{"text_encoder_layers": 10, "text_encoder_activation": "swiglu", "text_encoder_mlp_ratio": 4, "text_encoder_fused_qkv": false, "text_encoder_bias": "none", "lr": 0.0069}
Rows from block 2 of the text encoder, named by matrix and row number. Rows with one number belong to one neuron. Each number is 128 + 32 x the weight over its row's rms, rounded and kept within 0 to 255. All counts start at 0. Numbers have three digits each. After the name is the row's rms in percent of the matrix's.
# gate: MLP gate (text_encoder.blocks.2.mlp.gate.weight, 768x192), inputs 0-95
# fc1: MLP up (text_encoder.blocks.2.mlp.fc1.weight, 768x192), inputs 0-95
# fc2: MLP down (text_encoder.blocks.2.mlp.fc2.weight, 192x768, transposed), outputs 0-95
gate.103 161:150149091152155078167184196107118103097049140166180086186129173130094150134114117141146141107158144142117067152116130166131092168180137145163127088125160154122125106159171169110123113117109058163117125102121094147174165097141073131135128111136132151086111092110127111114062143174168133093
gate.104 139:054081086162130079113138173117145118155126107091134136120168134161139117057169122144062086158137105145148152107179159151170150149063139151124103147080118105134181136115115120175111103185199180182127096204120149147116150159161101185068133090113112163039103157086136149147120118114127153117
gate.105 041:126093145118209058056103128161071153101178134144174073165126115114171094120141098115092154140132086112146139140106095137141114128134118102091106154120139157148168098152123182097165172095175106121122162132146142063107119064138192151158130121169177058153057159141160124129160148117161155137
gate.106 123:186150189087114131173178156098137121130082095134126153157151075167095102119115126231152123133157058162153161172109119120105192149154103078149122128114162200141121139111121158134122131080046203153165128125184146149181140137120118150134113143132061170137141068106110162112120105156139102094
gate.107 009:079067174159112155132080108127103146110118122108102184117141133123109157167103097121117147092129145176111185163135085182085176115067139124110105133102050094141164147136116127162188169164078105129138117108171188095177094154144137092099113129102186153135109080190098103148144141106137081122
gate.108 073:149156177060125085126164195151190124112095147141137134101092105102082113129120194141163152130175119199132125159154140088174095105125100093126155162138110101076177134103121099129144140097155176173123199115155124131151105170127111125131174124093130109081102167152126123199136076082159115139
gate.109 028:152101141138172126145115171143099124082129148138126098154096139138124090145110127147088092134117173128138168139187115185116139084203158149116120186143107128114122174116150200162102075151122091104163129131194138131142188164143096110177123106184141133118115121158117126114108083128118112139
gate.110 043:116091105142128156144064078122097162170117169104070166171090140109129070073154134118056106144098149113149114127147113142094138144122121134105143124067187131141177127131088140076142148142141134102162120099156136098169186096195125144150153194144148121149100121161163075131091153161129099116
gate.111 044:097134121139133145122089132165174085128078093162067121137139108143170108141136120119108124180151152177054106057136115060105111140186107107126101150157141164126138159144149191148120148127126159123142117162139147131057141167113078108130119106074094132142135086173161156088063153133119130197
gate.112 014:113124182116068100124102126156161156119131098109097128061100137125191155147181174150147134175163169103118073137093043156136138083099149141170122115189153116172088121115123130114137138082115125134130126124065092139165115135100113045123098123125001132092134155089162226124135072095128136120
gate.114 189:123118154194069111152151117113123050103132098198167114124090111201174121089159122116178137134113155152117147065101102183137089132071133137131128184127136095131112126066162132158137102132105147126075153115151103123140102131139154098168148129125135178137095147124109161166122156139198123105
gate.116 088:185183165049171155116152142151118150126123115104096169144076144049116148111115172142089190205092075126152161156116156107114134088141096147104098181112143162165133131136126134122131173128082170146155131090082113173129175157113141120115134090095112120082128129120119129140094072116154115192
gate.117 016:115136133108165135106121104126163130148160053115094150190115119136073162130109105144097133133105132229182160113097149128163100160117151117131188152051096124102132127079118103065115123105086146167132074218124188106116198181111105185129099156105163122184073128176141172126073124123164143103
gate.118 021:087093136141133128173172100107149104202112174105158088141086137192107155153121123144140140147139130099110142171043167104126164139160150075194103123132089119108129132117148151147141109136121122139057137136137086107097140167124192129149149152148105077116141154091118126183151123124116072159
gate.119 140:122108115204127144102083119151060109165097157161092088131098076144185135126131097118100140127115109131123135152175134224141075126125166153152135121137141075175145143143118132119149090190137130118141136154135116154223133149130182136081147098142132178157155100118121215186173109091146122085
gate.120 071:146079115174095148087067169156109147150134130147110139155162146116179180107119136160152152131140097139075187129123122135117143150126126172104157113117092208154105155122086111142137087148147090120101118169119127166098131077121092124158102111075126081129165085097142151100044162122095175165
gate.121 011:116172124093102123140145081176081198158134122108050129132118143105150177129078147153168159090165091118106133153095096167163050146187099097135061152125109142071163115113126174222123100200129113097121119107090105157108179171123070140117154121177100118196110157115162187123112109093127134101
gate.122 006:158095133173141184027076137100137127110226157119160152164157123157126181155080170141136075163128061158129094172183139116136163142148114168120150140089095132138125106120122107134127085094085116106151074147156199149158129111100152146111075135123193131107100122100191147160138112122102127113
gate.123 064:118112134094130091144089157127151147102132150097112087133108180087181183083183103114181126127083119118155140163147161114163153121131176101132113150140112188133145132151113120102167164195139112132105127182142058139151123149125097080145097193174073121158116112180159149176101164165105117090
gate.124 197:234082109074137138155150175145159146142167103137077082079151114144126131078123175153155124197117103139152163127143182132140143132137132151111100132144107141116170141146142055146127134084102152152133138160156134134108133130105186145094129113150110137101172185143161170162140148113157143122
gate.125 169:156113125204165130127141148122175118080155172112103170139144111155132195113108157145208093128122119120152141127076107125188125095121176142090073158105125121091096134158157097170124157110129133175061129168129148119115169087167077140177120185145170190131107138113091162114069156121142135157
gate.126 038:149141159146158107143134202164113097057067181058116070093067152099091091102060135104070116160138181191133159158168101138171163144155116121143135096138140097079167118127104159150097157170140132092156124145156100122113157105166098177098135162143089112150104123117092103142133156143124139094
gate.127 095:108100117152139152209099139123075136127111107158094197141055115130124143121102151099155129174153202113125148129142142108116126134138150137152167098109130088125160079147068152121136137116109116156167155149116043164187144131139165108126132141114089118130113149120082130062148119106101135149
gate.128 024:109142115129118115145080128140131161102122127112136068145157101076186164176167042075101156154059157091153149144132052175128163095083146158140201120184112086124144136113106126116173189133093153132100124148095081153070126134116153138154095141136157125151155123162096105129114163155145128144
gate.129 076:172142090083096130130150121121092135157140091142140101081122142120068119084173077170127125175122099122118130092153085142114108156090096164108099116087151147147115072190123150184113101142143107142148060153080170191112159155129126122069113169143164191175142103143117083102089108143100131133
gate.130 099:133098135110140130137145164105192077104190093134126119145086148122148186135101179127166119116077100123082132153104147173094112084126140145141187177095153058129166049125141105112193131122152124137103171102196108127124169114191096089128112189147124201132108128142061093114130113133154186083
gate.131 114:120115154066128099120180147136159114090120101143202108160084075169104084106078143078133113128182168087107127135206128071093075095078098105100141108132134123171129130147121181090136227152178166139140088175077112154155110145092150112165154155119127125117108112162121154163096162103180091157
gate.132 038:103095090162109077191081141127141063144125116149107117179101088139144164103028156134162106166127164165068108103139064073149102185225141042123136152109129143120053147134108163165156135123133136116168164107186070131157133151133109116134156112106171113099174151136137170089094141170193143114
gate.133 119:144102104108099093076111158121110141119162083157150165116131140076182129104116133086153140173118140110134142136133193097154158131119107081123131164204122099120195093135064147134131116208123138163113165091104099230166117150131073128132166170121110180119204102123093177154093165104174138101
gate.134 152:173151058125175139097133167078154154125087179114088191147172087084170080078136142084184135116122126148157150102117142107135140111085136128147131108128163195125158087149099127120128132106116241108089087111162166117099174124161185171120121081126155178079170111148108138158180169106098139111
gate.135 041:121129150090153180106095077145094120155136102081102115172177157084039100126148119155112094146090111130082185114174158170144145151125123083138169102118116084149116171082188170105223183140086147155119136079147123110161125144157158089153119150071100123122193136050167094139115111131130153196
gate.136 129:139140111112122100100085146138106081149096105128119132154113140137106126146136155178107131162144009156142117150141165170120156187141112116152088117060158137179110162130125129120121157105135138169198121098158110138132180123039135107117111153147096146139113129108103148158091174157089116120
gate.137 172:152089165168130090137173118150116107163186136155154168136110118140156090118099204110088149155155180120120095075147110117055090108144115160105125142135147120117083137115108171153177129133143187111217172118155134151112118171135048121179165142182131112117112139166146174136182114109131123159
gate.139 147:154136079109172090177134184164136096129121127070145142139127082071163137111143146095101123178146177131127109119162132089157058138080104161117143112133112122136122108129168172113178124135179076183186090116140107100089115110151163126144142123090165149087137149102137151127115109114096183109
gate.140 007:175114091140157180117124132129115187118157093131171146182101106177098072133163079121111141098177157144121065121115117160165137160164107082127134111140149109170078090177165145102121088152152096153167148131189123106169070156116108155055138136140196089078105089113126101099176155110164131133
gate.141 128:166154159189130126187126064124109165141143132157110137192069154184115151140103119058138118137085130105148161092174075148112158129087120156166165095183083197177135152126137135188214143077142134118132137161156159123137215114139114140141130158107114148123113125097128140136173220119083144093
gate.142 136:142133059109106117067193074121137170114140117158182130154087154090133131130109162208131145127096090072143133138066148152124160144088146102126123139143097087097126141086107089141108150159110150168119115122137126104154120137104127177159089122139153159188200143124149159166147166143145178215
gate.143 018:110164140159131151175133105102120128094099128152122145131109174117159087098143149130077122138124167126131166123167093141151179161123150113110148101097152135099123079132150141138170116190085106121066128109160104176128142135115111176140214080169100171162143111078183082157112108118125199109
gate.144 122:125084177144090181160143131156111109166099066165110145105130154134079176099189112086122103070144114078125149108147164140140141128159195143141089142122043164104107116059158093118127133167166184128138158152141154130114122120110166112143075128127116159163149124077161175151126128105161081174
gate.145 120:079095165162105118120127097178174106082088056151144166071068105138099150125096108111212145114180101127146125156140118061153191108095130110109126112109146075156137102115157099184116092116127137136189131130094135181156143123099119141133105162100123129160133127131167187166112094161086129130
gate.146 031:134175102193173123159150135100100114102120167101203116103173131134103173091138038148119171104129103161147168109157086177080109121115139172093111081095146189151172119136134068127091107134158158128156116135176126071121148051136128154218137129161155035096145131174110142120146124167158154166
gate.147 024:109174129078175122146150119133138142080141096069106098133099102141103164094062084160144116114138129158139187113122151086135147142115145153125095098100163131103074114118156133123143093102112135171142154152129063042105221178094117119080107171119144129110162119091177141184169125188083124112
gate.148 084:126176094125109121118052157107134145141155106108173175119065132087145126123166145060094140170108122141133101133049104099114134118125163083142107102122151177179131116175136165138193140105131125126120088196132120092122147074156160108135118110141129160195122162093128118135130072139131070189
gate.149 037:120085130148099122121107120112148154105134125167098115100116134158084171075131094120127131179123133160156071176173184131159131091135149177101128112137179123102087089106090116104168125103165097174199125131119184150188068140138110132140170160132094109169126130215163152130057107121109133121
gate.152 045:136062097197052141171139079107166181140123073114128202161050144135128125136136191137095138107132129133141075098119119111114168171166136166111117162152180125132107105138102116144064160141119171112165125118099131111152108139111070122172133159104109153159194081152152103064093074135173135107
fc1.103 164:178094142147167149162199111097067109106115127073127132145059185152142153119156121121095139099161124135123085133153104155125180068073133079100142080150180147119152100133142146155112103181148085074142157103105152125162125165153163115144185113161128110135076068102130091109116090149134146092
fc1.104 142:106105142167144123135139091122105122046093135154152098139140154133099137094113157103121165101205156113070172102143120165140096123176138151135129173117096113153124102132098148108162127136137072091129116142086144185132062186134082161147060166139097117116128132073089141154091137126105132155
fc1.105 050:121123138101145104102165140131061094176131118078160166107076131132161073185190108163121115080131108118172191051094135104110146131122084099155097118139144169121092134137155095149167156102099194141082157135162143166135143117155156134160144089133122126084098160140098142117119174155137133084
fc1.106 140:162143077156126098154167140194113148122142115164124138076109115114143150139176121187177080198164131131187070127141103150138158057127132119151157177199141059175119100131098106116190167126125127031148157116091121113133152109106144102151067145159118128135072108173146121089123131179128089151
fc1.107 011:117175113116142123128114160128094169061140122136117123144156128117145109053090123108110149217107133127117150148099105116158140089130174175144189130134106110165141066167140106133108128142208130132165115128138144077155087083115136132124102125105094150149164116086142128142136178111148169149
fc1.108 078:177100108153168163122092145156079129093123145121135159136142080146123118132127193172115137161153132050123107160197151156137106164145152115155090125104098176145135112185141097092150123145127115129168067110130151081133090121149160142096081056087149125121161107094061148080092105183128112152
fc1.109 039:138137118167156137064121114085157100092164147127109076134122090082132114124136135135122146125131150106111068117137103159095140084137117097082132122111096058112123108158166188128107135122111100104173201032156109105212121134104100137138158160174154169155079156166143131075122095113125173101
fc1.110 056:206164120165104118129111153104149119154120131128123122128117112123094147072117082139175138124111109099107123152177193115162116093090164166141150155160134112159087133168160112120161125134171145065119128163178127129185140140143104109095093080046130180067116166142044133134166103117160100125
fc1.111 046:076153163169140087086160131153145114120069131157157179093133153121170116117098156120107079118116172098150102132079133093152182089118142134118119085106100150126102146084179104129137098125172176181120137145175124136102117185161090122056167134144156089117140159154151117173144111136147117142
fc1.112 011:124128176123074114090120120155138142120111072120114098065143155155202150160181114128163138150160162058135084152106058134112132051084141106173084095112179131142091068137163154179116107094075067153136125159065078151139095111105152063107083133151054142074144144137145191134142096108144113105
fc1.114 163:031120164174134073103127127181151099142109105148061129113064112143164122091112127100178169142143192178134157092122085117122119131117157133141086167111095113152166129090147185151111093116077132128068134113117118127127175124127168095175153178116142162201072103131078157189117138095166143123
fc1.116 086:154109073129166092096143137122074098120103092111120153129158140061160156139112128128142144145107108206149035148143153101135151100109148158175145113126133182147167116115196098096160108127104095095167156086151080153149161094167077082174156071110149069129183130142090161103111079097111172047
fc1.117 015:134119133149134188131095133129189119153199082112122080167102103128084144127090083134116105084101165215146123108100172140151103084115136108129154126089105103085126101119135159101129105133047102165118054186128177097112145144122128163109114173139150106175130113157137154115097147113155133149
fc1.118 026:164177097069107158044107169115162107085181135149140180121153174101142129128106128099104114155097137155173135088146165131099135134119081141054152088125155127126139149111114158129135095116148101135162145138153117131154100116152137099163093084080132119139170062149161128121122093134159153080
fc1.119 139:099196204088089149148122144150129145136109093105123129152081108132110156114072050159145131098095084136167128141097139094092122106111136155131090102173111107157150167156233116080092170120119117124150126083135092150189160157126079077110147130170172119159145169081118186069103157100120109140
fc1.120 067:174072127169088150099145147117142154126175125118139127159114163111101151079133096097110137125134200142168155094132083135121156094106144104092179056133124110144118103103157148111109227070149108173152170142131168049101084181089148180083163178131079092137148110140138130102151099158106126153
fc1.121 013:102144105201136184130102145112119112142148127120141128127091081113130113169116102105062145112130117066078116191142198164081095106087132163194125156081096096129118094171138135118138132120101166171098115086121113157066099137138148119127112121146120130135120133144132112093144132187162176118
fc1.122 007:113140161094155133189129120120109113196140132139129097076116189192158127135143091098136125076167131150105119144110114123145124104107137065183104113120167099141106087182132106083115144063108084106153072083166100097087144140153094121091205169125091187150186158136175090146099071107166145131
fc1.123 102:126116125119145156116104153099127111133157167118126066147075111159078075150115149154104117141131093150143139161157162133111161142048131112177100066150177066124144114115154168101152145099143123157139137093128124123174180111131146183159121110083099119093113193131138131069147217146152132144
fc1.124 154:160132157150132142117127107110174112072172149185096060087167171102067110148154137154150129097134092088127123182067070123100145122081143176107149109127167079156084116103107123128134145152158083153109132093205109136106152088141157137129158146113185111130104123081111137127147138102110132057
fc1.125 154:120189164100149167166122132178131092131101124174111152075115120172129185136175105160116157080112136078110134151082151103047187128193129109073145134120114067104093162123084103123134112175108094076188102189169126173160110112161116096162149138164185096165131084118117138139129164102096156149
fc1.126 037:140133135067084175144084080078121136178138111130075101136159156128134191169125154130095130111157139141154131147083056091106155218138119147108069134155137172107134133119085135138082142108115177086201154182057107133094113193137146094116118178140174136136122162112137094134129148127100108096
fc1.127 103:140152129120060107130114110114129146096198121106123108129088076121191118144142098145162194123138084145116112149141160110132124186116056087080155127160177117134174089159141177112162123080137099095189108118192116189156142098123117091092132148120099166092134205098150090164087120141193173154
fc1.128 026:150138129119163099129097120141163112125115167121137102136091097118165089136091062080160170116166157173076072135184124134184093107102144134118120101162080154156053118172114143166211143099177167075091111151105124138122154150092092124149130163172106131158080188157080108075111169132141113160
fc1.129 073:127115115121102117175103096055108130128146120105086124199112148115146093137111093195146077170145172136118126137091093149112160102079111116083082096150141109135053151171157147099174131138194127113098099157157101150129173111132108129156096126167179143164093097179145065126122124162136155118
fc1.130 123:193117117087118099174067165128122152134176129131147125152111147098147117109155116123159114145160071080158094079152093130077107145127151170170100114138092135122188099122133132085151174039113141081091113052089152167140173158129134160132098118113196125190125118152114160137125115176111167078
fc1.131 120:152171124143094167046100129146135138118097106156075175137146105152165135077120059092160127114150116126121102100151119115142085135125124169140147105153110097208129068162113090083116120076147164143159142160146171092092158148128166096110115147116115158165133113143102184060097148089083186105
fc1.132 042:127110105052160103148169144185098054139146128163156107183097171116102159142099165129082084174108135128089153118079097113142127176144092144074244132110175101124126157119140110107113112145083147064086139140135121130127111137161082176147166106153152137097170123128142058129128142103146129092
fc1.133 136:111155177061133108163101160103052075102151120116095183068099127182137142140105219111066124095141141192105108171102174111119117112125118123116131168073098139114098096156096157100101100104142123096157136157117111136151075121168179101111164123122125048098171119132076177086162167115117089191
fc1.134 147:166067132112159076122068170091124134102150142094175153184154179141080108118115117086111126176138118103126135103100106071135083144119175152153230093111113154105124072132133131081096137193131077134128158125082144115190126121139116113089135162166158141175091083082181128102088107147119147099
fc1.135 036:107108136110144159123073104138124103176107122116123157131121083109058133125094140122140034101161087088118128136143190141182178154122142102081174121074105084136160146157197081080105186102114110133099118126152138132167076131144122124082122176124169109112106107109169117151114100109050077109
fc1.136 127:212156110119107103081138158138175117105184119121097088096101146105183143102111131108140136132101084175150078116156177139157122127116141151127130132158146069145133108146152129148167192104120096145197119067171073106123100105096117095098104143048178165163155137145124122157132091146165045134
fc1.137 176:147127116160216132151129163111125142152143142140136126127140179131148113154065144158211124111171124157095125146142137127106152117114123136130170187095103179151138142102062114133071121196057103146102108087131065138113152151162115144099151089107112141111156160192070131092116130132099093085
fc1.139 145:103119118166102153130143126114168105155134160195131130083181148156195077172151134143155169140115135131172156099112142133083149094133119144133077145088115134092142145092132144146094099119075173152122080153073164069110175128117140169120091094108111147062173104135166108132118122174151081112
fc1.140 008:145132109124122194148153169190146205089073089205133127122141105158127098142106127183109125127169097119155150141167078122100112137135151104106146115139115108065148123142172127139131113141122115077087133153145160097125194158078135179101151098161083097054134166129154097057036158142160156124
fc1.141 135:122081111164129143143131118135173096052097040135177091128107150125132163091107107086117130132204104141162220066153087083151097124139139121091144136051102127153122130098156105111082121184117139115144116168173186100127123102069111134177148161104150117163145124106126095155135045119166123121
fc1.142 137:129164140120132139028059116187147146187120141094144122158146081094086056155120135137100154184083099171072163105097135165066208151091128101153131153130150064183170115114144196131170111189119087097089115115069130134127161135098118096157164089205088169142126109086134111152170113160141118162
fc1.143 022:128060147145101105072153142086177143099108156165106151203127118183106143157123084127103095113087145156122132138156179111114188107107125091160153090117064121147160162123138049121107160112117126115169120173177132127054099167155149150150145147097136128143119166129091113154043200131142071148
fc1.144 128:148139091201122131080083178212121057126121120115152117102075148088144117189172149166101097157220159087127187140114156106138150168141098100133078114117131118125164126136135146164112132090085125097110173145111109098089120091114169103093198095082133109125230122191089113152150059149144114124
fc1.145 111:182129170161102098129116122136100158080141105128111056132143137133184146154137108068135183156117117142026114147098104147130152119149159114122134155159101132100074074132113116131084160140147086081071167065115105107112127092151107123141122150106104147170110114122104099173198139160131117118
fc1.146 031:162075146142157118177150062112118044154093103128156191113139117140125125139106145085143203147186134152120130104134118141119123168049107128105139096157160161140136174074166122119120112112151142126068142073139152067164126168149155079150129203124112166088108169119102129093138134183140164063
fc1.147 026:151122129133080124200184128110135129113132155118144107156121114135127160083157124096130131167100090154180127126168190115174131164123130110163145160176150156096173190107166039116156105118153108125104156161128127057095129066200142108142127168101111158160128149095125157117145100114133142147
fc1.148 082:111186106132169095198091097154132107126121160114078111143067150099114141105148156079104151144211106065136140182151168075092066162154118163124147096108063104151113161134117120154111089128181137105148130178204134067099119143195155108128154104072105168135116102164128081130166164108132127153
fc1.149 031:146168080110145143124119118081108123139114107136082096156083110156139141156146179144135124097125118129136105125094054110164091157086116138118096125201118151184147136132140130162108159124081104097106127125124112131133145123123122082140089109123167120115084124086053112135127131117104165075
fc1.152 046:119193095099127136094142136118091105135129092084112135124167131132122163136111065125119082156113117106109094135092171093160079116132138124130122148101132123159181149159181129136140097128169089104137115173106149153153117164160164112158146108150041036072124190059142146131104146117088143161
fc2.103 177:127121156122168155107155149154141150123110130098129099162097100156079161160107098085077111119125102185101194144161136107099158151102044067165149112155134169128095117172133161080125152152143120138120097150145121112162157137139120163133147218182117134137079124192159107156132078117167123182
fc2.104 139:104089110096078099152103109070108081119119142104135138162075175039112089073086136173110148156121075181104145080181095099146135127132091151169179179154129146099151141135136108095131108131134149101098167148135196146125184224155138125126165125111114127182154134130071111056124129107130175084
fc2.105 043:088119146125169064142133082125046093154141093138174181139128134077062105157174100154133105059151142093176124170130184103130132119095108098158093106076153111170146162170150116130226210094135132117185093137132126167178088105170132161139130092153110089096088123114138158133120099150123122141
fc2.106 140:147131197136080091124098087129112132083060076111186198130134159179138089114170121140132157129075161145125095142113139114099111073172054099111094119090149122148191086121096145179076153104104144100133102075142156183194098143151153100066123114120142052085053159146151154167097099146103144130
fc2.107 009:088136053128096126114181130125138149099076121145088180136112126178160136147153122148157148133134144086153088117130124142069154140159157054119087100126145145106064098134087141126124103129085164080088174182180114103157063160089174093111101139111064155101116190144150094140141170135175161185
fc2.108 074:090130113128120147110117107123133170123112168100160092084129141138103132128130081118169090149117122117120129160175103161114171140092095115107060139138091126129129148122104099093100125119111143161164099127140065162103169155119150138092081160032144114091120167124092109155134217182152134124
fc2.109 031:084134106125109147113078147109108129138146113125108100098156076090147155156173100125091141064138174089122130104139154118129072115106102146145140116161097106106203100178132088087126123124139078154194083167125162140131047084144188130109209142170091121128057079126119137159124180126191097111
fc2.110 053:166107172175124176110156145149156089090085171176165115096148159160106154106125234175097115124080156158145140192158133117143153110170155084133100112097112124143097096110158124131096143147104109100142107142078101158147138092157157162067112204104150143048153145089092122106069106130165121088
fc2.111 049:109144157162149144107062143142169188064138108088109073143090124165159117064116106154143120111101123116148107154090163102169117093173094097094044130164101132125097172090086169121137087082127192142161160186100123081085122052162200084111158152116124120141118143119173097030147160094092220108
fc2.112 018:127136086080134097175111090144105127118146154135136113178150155116118171140066156088149078103185105082175065103131157080116171148120164180098190132175146095140103140155142154073102153104095214150091091102090118139147138149129143151144112115156089113153106167155133154153103102128098047109
fc2.114 179:150157157121138139193094093175109126102143112125124150174137144059116096149111150235094175155155130175195131126160145119139140054110134174092142147133134129153140140130152153119119146158112152116196124175106140129151126116093123081127079124119095164129147097114143149168169126132140108161
fc2.116 089:091164071140129158087051117116102091150115100147106135093177156147097162122150106182194123125206144161055092082135126123117091176104086134133096063127159089154122176115130093068128161082083161131137127146114184161124134129114099109132078120126137094122120123147141117136149137112188145135
fc2.117 018:152112149152144136109165106141066131165137171110079044118127157123080165115120082113181103149156063080164138226182172104179171148089129082196102161191113136136169087129132126198117149129108128118132188132136108127117117098139158172122088080185088103071127172166090089060085145120138160196
fc2.118 020:126224121172177199181112174083114126131125123165125069170113155147165143142111155113120134178109076159164120105072161141144109134100182100176126113164106120083145121091189093057164134108131072190132115106131123126118102142070119066091144169148078159146053183116091122118108132138142151059
fc2.119 157:114167142180174112202022147123081174161133122116102119111112146055107136144095152146154086152139110164149121092135121150069119076120172138139127133126132071103111127176165133134141151164150132080110108138117147054058171146153167078111195114135109075158101123048059145084113134110115150150
fc2.120 072:105119153115149195116192160118068124122064088132152151117147177137165054155138133152133123121071160115089163160122115129153047086087126174219156134089119090109140155109095143164097156163140112107128095180119157127154095072088128135129151121163122141126120143148119168157067067106069063168
fc2.121 012:105130099135105107134090135145094097212171120115204139085148141102206127114105100137155132125095132076105123114185204176160141141188167076120079116142118132121178149105117116203087104125083129166161147098134141133115107126081096119156123136147133052115168168087095101133117168138163085146
fc2.122 006:108143114166111136190055128125168112099131130146106148108137124099078100102123154137098139143151131186107143064108150128143157165136188159212181099107106143111104120138133154079150061106143160156119156115155114104178123119088131040204133138135118171148138168121161210166140151144092070119
fc2.123 091:093153088107097170134166152141168144135098101144157100127096181106149086080141120098159085111093119071150121119128119105134122142093143128101096150104098127116154133153122116125158156047167086176103133114115134101166135043133109068149125131137125131088119108135111060173062131117153105123
fc2.124 195:000084155143155165160135108080055097097113165145123087099150169115110112136126101162139141102095116153149176096126111109170156099119114156142192151075168156098081097171149145157149097172096140139117109097168147184098099167138112166098174126148104134121141077122109144129129072134112122089
fc2.125 149:103161132166133110118136106144151156109104137123147131140163114115094148127092097097122099165057110118126103145098114162138167112191174100174153132109155117107157109114108102128113146140164112060142143156047180101073139192066148178122117110186096076124132134078115111079083182143075145168
fc2.126 036:150126170122111098151067101129138161145133109129151088090141127165079153178125108099076125149118087177135174181088096130110137107197090173112121073132137134147153134182080141153093082136150115117122155126142135155137200153128105136086149129117166105088089063124173162075089127154169074131
fc2.127 110:137135165103159189130106152122097194135100092172101127129109099058132127102086142119161099134068158108071102145131177137067125061099073153141164110133151126095100114079125094163112050145124104115132185076193139168182073160117138183150126121151131110115116127062154175111105096139106138163
fc2.128 024:119086096196134046072137100137170141101180126140137150142135095095131114107131092097122142124105118097159089100141080123115177119081148162124152080130168159148174048092161114163098104120106103084117118049094160109160141141144083104078101177064143156171137173136167187099075038102119151176
fc2.129 067:072176153166172140107190166145157096089137143142104144119171133089113119151144131142116115111095083143137152142157127130096147157139104125097128041136118143135161023110127118124128154126158163126129131100136150105149143163152153077169106141133135116047163156150156079061146187129142075080
fc2.130 120:225128121074176086128163125148089153133122108091151128114095187135156120115121114154151099142114120110073080121146141168096117177145094155110112194173162150189061129137114095124102167168128116168126096142125159154067135112052084117125084155172165118089136105105128117171207158165133165141
fc2.131 108:162128091129103118096104128168116119149124118179123093163178180141122093166165168088125124131085091157148102154149062171168097175187114118132147113071153162152089162027122131097089154107122084187112160153112137157182150117099118062144121087140107166121128144128107118132113123130121068088
fc2.132 036:137168040144192124127122094102101129142130144152057177099137117111078094123146144098111110091134151086128129128138166151120126150141150127103168127112160143198092090172128159097175144102050132088117120121106118131079091197198107098131114095111082122144113167094144110122111127158066145071
fc2.133 123:188182125065161153133123130128128089090158150132193188123120140126059198109131092136174118107121103121157137099117101116130120143111141069122101062195076070113174128111069104132189169157105149118189093185200142102181128173201170123140137137063117159158149117140149141124168060116151175182
fc2.134 152:131154230133146108149152159114113131152160132173128141104131150139128103090095150108125166162054085146079104081171152144111099089127169156099109136095152108068143187128111125148140064158090218149104172182126081137152159058121088145141141129068079153137127057171126101109131138130167170133
fc2.135 044:146144153160166106115181065107183087133123132058177089130105139167167111180072104096126113124134100103070177170084061138129155135077119103139076113161042106161138128104129159101147056113163109153079116095128109157161148127128187119060103111087122077090127091105127159122141161091061169125
fc2.136 134:129149145114144121159165128146127113145071121111129105184169175173149139112123154111184092117126068171157164116124131127178143166161137115142069134111109123109146117139160146081119159116065074093162182086123145161129154090194061116120123114163127199174150101130115175128179110073122131140
fc2.137 149:133073079130154131065197132134134134159202144123125105113131086156178171167107152164145184133090157164115138142119089104079159154141082103112150151172173121155133113175096153108101165117186152121138091104074104174129180121127110138136121129115119139156147098239117140127170167202149103112
fc2.139 140:070072139133107177159139130093188108106117136097093157125115115050094057153113103205106081082097072104123150121135142123136159119161151172169102128107111108125115091097136123176126114110118144179144181200168143197104088141142116121090162138111137132143123110126188080137127070075114108154
fc2.140 007:165117095147117104138215104134186096135126141147136130161138087138096161127137131129093043100135046162149087101118122186105150122107086121146216123159172093129131104141122100147139094077137095122085109051137126095138130125112128111114136087145115112194092121106114080153136070109110134140
fc2.141 138:162118136119138134116047117148084126112136143123109115175142167123140115139130099135094120138113152111127144144124116102108110096144120079147174109131220167146132163117116158154193093138126090137130129159101098093141136154187093127084158128130105147129092183161101119114110066064112130139
fc2.142 138:097176089167185115163124144129184144126093076151188097141154120124128123124144169099147115080167109127172147148125226081127182069119136147159132141098096160114155093119192093103120161052115117081153142088192132123170121051133165157115127147131133129124090148117126125129071085094104128123
fc2.143 017:120121201119123111175127210139195122107133136121132173130128171087106135139111114145099111217112123195128115180165143119115140146085144138159124157123080147154171194101141098191182123143125166087147175162150108136079174129165136167145109084158062180191154117113097122115164125145151107147
fc2.144 119:078120115084042145092126131140143094157116104130149196133118180198136119108109143156120118117136137099155150094137181185105095102056163099124107075133121158081165152098110092129135123144139045110061152187129174083077160071095102076096151093117107164087159160168168186096148092143078140156
fc2.145 127:125135103100129120123105100174093147071166081088096147148125145160125090159133083115150089069122169090135143144103092126129120153110087173136158190114126134170134150088149185121101109124123105119111134143151154115137153097175157108187136152109116096137121182159131131177094103125143141141
fc2.146 029:120153137145119121119101181189097106153131156110143156178101177102202093144100095144060142124106120146162107144097146153148162128125193083127102131138119121164159048088163145107115151142124102121083137116153116101136087164130123101126130140157107173183159124138150100150131166152073090100
fc2.147 022:161163093142161138164164120130114138089073161177158020140163101128113179157139104143109101157140142149099191098068106128077137187155124115125163152096112091182144178140118157121103152049123123114112086095136138091147110155164139144118180135132104136114099170116115080134148122159182095151
fc2.148 091:140136104107082083102115175086155100168123134092110125174171171169165145131108143098159133110124107181119123115161083145151094144140080123129183113093082118132180127097100154101072148085136142095080063055102141107154071094055141162114149134132121151090160077149202064118131153103122059177
fc2.149 034:147127136086171142148146096152174141068174190121121088079129137119124134130132107129154107108179162138146100094118146109144166193116155054121105122163137118179147114188088147113168190163161101102169124091111079160156127120121140106126139119139123074134134127143099089092196106135144142139
fc2.152 039:192157137110114149157146111134149022115101141053148136103138120134145128127096091108111055136088170114097154169099104151133134203168098127157114162151139133159141147125093150100087138153156131096112159167144106058157074112131167106117159095127103121133116107136157161152115071130145082119